config.toml
image_size = 64
activation = "gelu"
mlp_ratio = 3
head_dim = 16
qk_norm = true
am_softmax_margin = 0.2
optimizer = "muon"
lr = 0.0016
orthogonalizer = "newton_schulz_5"
cautious_weight_decay = true
batch_size = 128
warmup_steps = 200
Rows from block 9 of a small image embedding model, named by matrix and row number. Rows with one number belong to one neuron. Each number is 500 + 50 x the weight over its row's rms, rounded and kept within 0 to 999. All counts start at 0. Numbers have three digits each. After the name is the row's rms in percent of the matrix's.
After each neuron's rows are labels from the 100 images, of 14976, where the neuron reaches its highest value: "top examples" is what is common among them; "colour at peak" is the nearest of a few named colours to the mean colour under the peak. Only what is clearly more common there than usual is listed. The data: drawn small creatures on textured ground.
# fc1: MLP up (model.blocks.9.mlp.fc1.weight, 768x256), inputs 0-127
# fc2: MLP down (model.blocks.9.mlp.fc2.weight, 256x768, transposed), outputs 0-127

fc1.226 102:461422557515529511445526548396592549512499524488522484485532488565534466561506425593462537510459539522505536423557533533517489553443530485446423513479445528386472514495469479548487461469458510439487513564400512450491562490530509416517443559487640558586391519541511446561465551481476496562497518478517466531556530470480505480475474468476561530548566573420506566469425560616473510569526
fc2.226 107:443505555518521554444445448488523518515448529528578506564450556470545537531509546479540394467492496476500464461505613503584503456469487465448529562490489490522496528517501486555490449491534442495533423511551499600506437530481407533495441558509532492468404515458502367560459524499466507438496587549451508499493542435467569386555532626467456455436506504545500528444501499517457506543533
top examples: snake
colour at peak: black

fc1.160 101:443482544500520449485543546508634493474526482519534418480519578603549539493465457496542519382484514472531574536374506518506460478534496516519522509545505487535467457512526490552501583567511483634472498478511547643509570433518526427535566464461367493447502544524457517536542542566498460468479514491480403454505444518487462456431542499508522505508613428456478486457607404520454528527529
fc2.160 093:535451440508571442538574522493525421343522497420546489421490479442568445487530478606522504488531429528566488599507512448570512478472448551486563511435583509543453497506432494467528612496430444480472533556520535440432396628448468476514438479434507532508558418549554409569396537454492431551473446505599455499529411533484491558530499526521527456615371512460532463516476491453492543477531
top examples: starfish
colour at peak: brown

fc1.416 092:446463462472529507427525520544458536485461480495474414495489478536522575407520579507460455563435475617559530526522490527552534593516505527533523531509358557478442564495421537570437433468455548559464512591501448558479382508515581513556457474543416551584531531568521469460497490526466491421496472493409517540514622451461522637482469559526531562504489414476473400508592504487500535539546
fc2.416 104:557477547472526460532495539473568478640441498526493418523547520503583446557507484491472438539453408539518453565532482430385448532495536442521454515532438457478482454457519481508532566456417456501552403486561516477514454558508463477501468607552524435535475575403491494530483492461547559452439507487440536439486445521491469507457471611526515522543527548571491375483381529498477513529498
top examples: spider; beetle
colour at peak: grey

fc1.466 091:521491454520555482462384407465568415496493542537547495528523511548545514420515474462383494538466449558465566421467562532394570524430454391482550485502479480464463554478501502508469491523521535530468547474467438435334558445536500494487542552531494456452505412519512581506547493588453577529539598568570563618510525537560538510402461555466411575352562590531552485566524564507491504413467
fc2.466 098:488539589495425556475444530520555435565510578507473476458509456456471491483564499506565473527536514583500461533499510526486554459462464435492515433451444498524533509528489502351505489519561501508518415525568575545651565524448485459497516433478546531505460486560522579493461525550496382507470471466574482508540560466488464472499413486475576463545530440451546561536596391546566464599545
top examples: spider; small
colour at peak: grey

fc1.537 117:518522531516537574485472490497567465386422445523531418511500477477478472580511447493473478536518512467559507476428572508616593443382451480442504525451434441554458385509503567458568511505591468430465526477562589454536685482562437486458500440495544456410478528491462521437460486461505505470483462539415467594519503610548579469434457597419523541490509506489550518529458480512489505540484
fc2.537 110:496495612538417481520512458576562545367569494513482531424371416581525509556551501453539535554548490481570532496427455471397464435511593448540515557505473567513449484493571545465578508515495554507534487513429559482474431396543486429472488645415478484491433535479568511515465541525521418408585389375458489476587402516519523475453418521547486475428462513476462591535534600512481518437509
top examples: snake
colour at peak: brown

fc1.14 095:465555535463445436514489492583502360430532585449463568399523570557517518447531449407465472417607445637488459562490455514505501471607541488476521449515510503605497568635546535505517508556457502542558439499496537556542433546568539517479521544527558575450560420470484450530440541556488469395548429479508472397491512483510505488530474477500440580482486521527498625517482487561539511431491
fc2.14 103:593468435471502492546484592539493554625501459494510539495453502528414463567525453453540457556433516459465510527529414471553519452568519594530448467537484484456531545450483482463424544451535505495505445452484536454491491515498470575593461621484436526545502514503443576384488433459582498530411630494567455411533430486485531392556463530436532561504553425533478452524514611412488465560537
top examples: starfish; orange; yellow
colour at peak: black

fc1.553 084:489471448431506516420470520401476446310473493601579530461527482457496506524502499625514369620514479463558433512459458562474490501492537441509545452431523563476541536439471579436466559500454512518541560480487461510533504432463453499487591509526553474452485449448538474495372473526455486520531495506506491440480475456540485529442553577536500449472533475496559515557445502587491543529511
fc2.553 088:466497473458509477421458499440605532451496612444552479447601525521438483489519474478506513422482514464560605503535535464504502518536510555548533446504566482574578542475473432576529425419534514500389500578478548447518479450486432483476513509419440536550457489564413549557560456456500497472476489582475524513570521466527445487511416522480456477469484442474483487501481526452526441453504
top examples: snake; pink
colour at peak: black

fc1.686 094:573429492454518510538468528542585542478418528480486525536461574572422514515452539485529426528428524533544493461425553519503470528508520441553495473522402493522521522572512606482574532531559507595544520560458502399440482479452544473485448534475456489506496462534470470629478506471480485545455510464560544536450623506544527442526493486442497585511475492588522439574454461372424518433550
fc2.686 086:467477549487537477389390602569498493618539512472470438523419496500563527487526503473414508509447524555497499546563573458548586522500421425415470450583515528481465546472414447472567567551567623468442610561502586571510491509507496561527445506551528515571381512424475486486525439516609566527531533422416470527558513461484533500482451407451411527527546493434482447508526465508550420541529
top examples: spider; pink
colour at peak: brown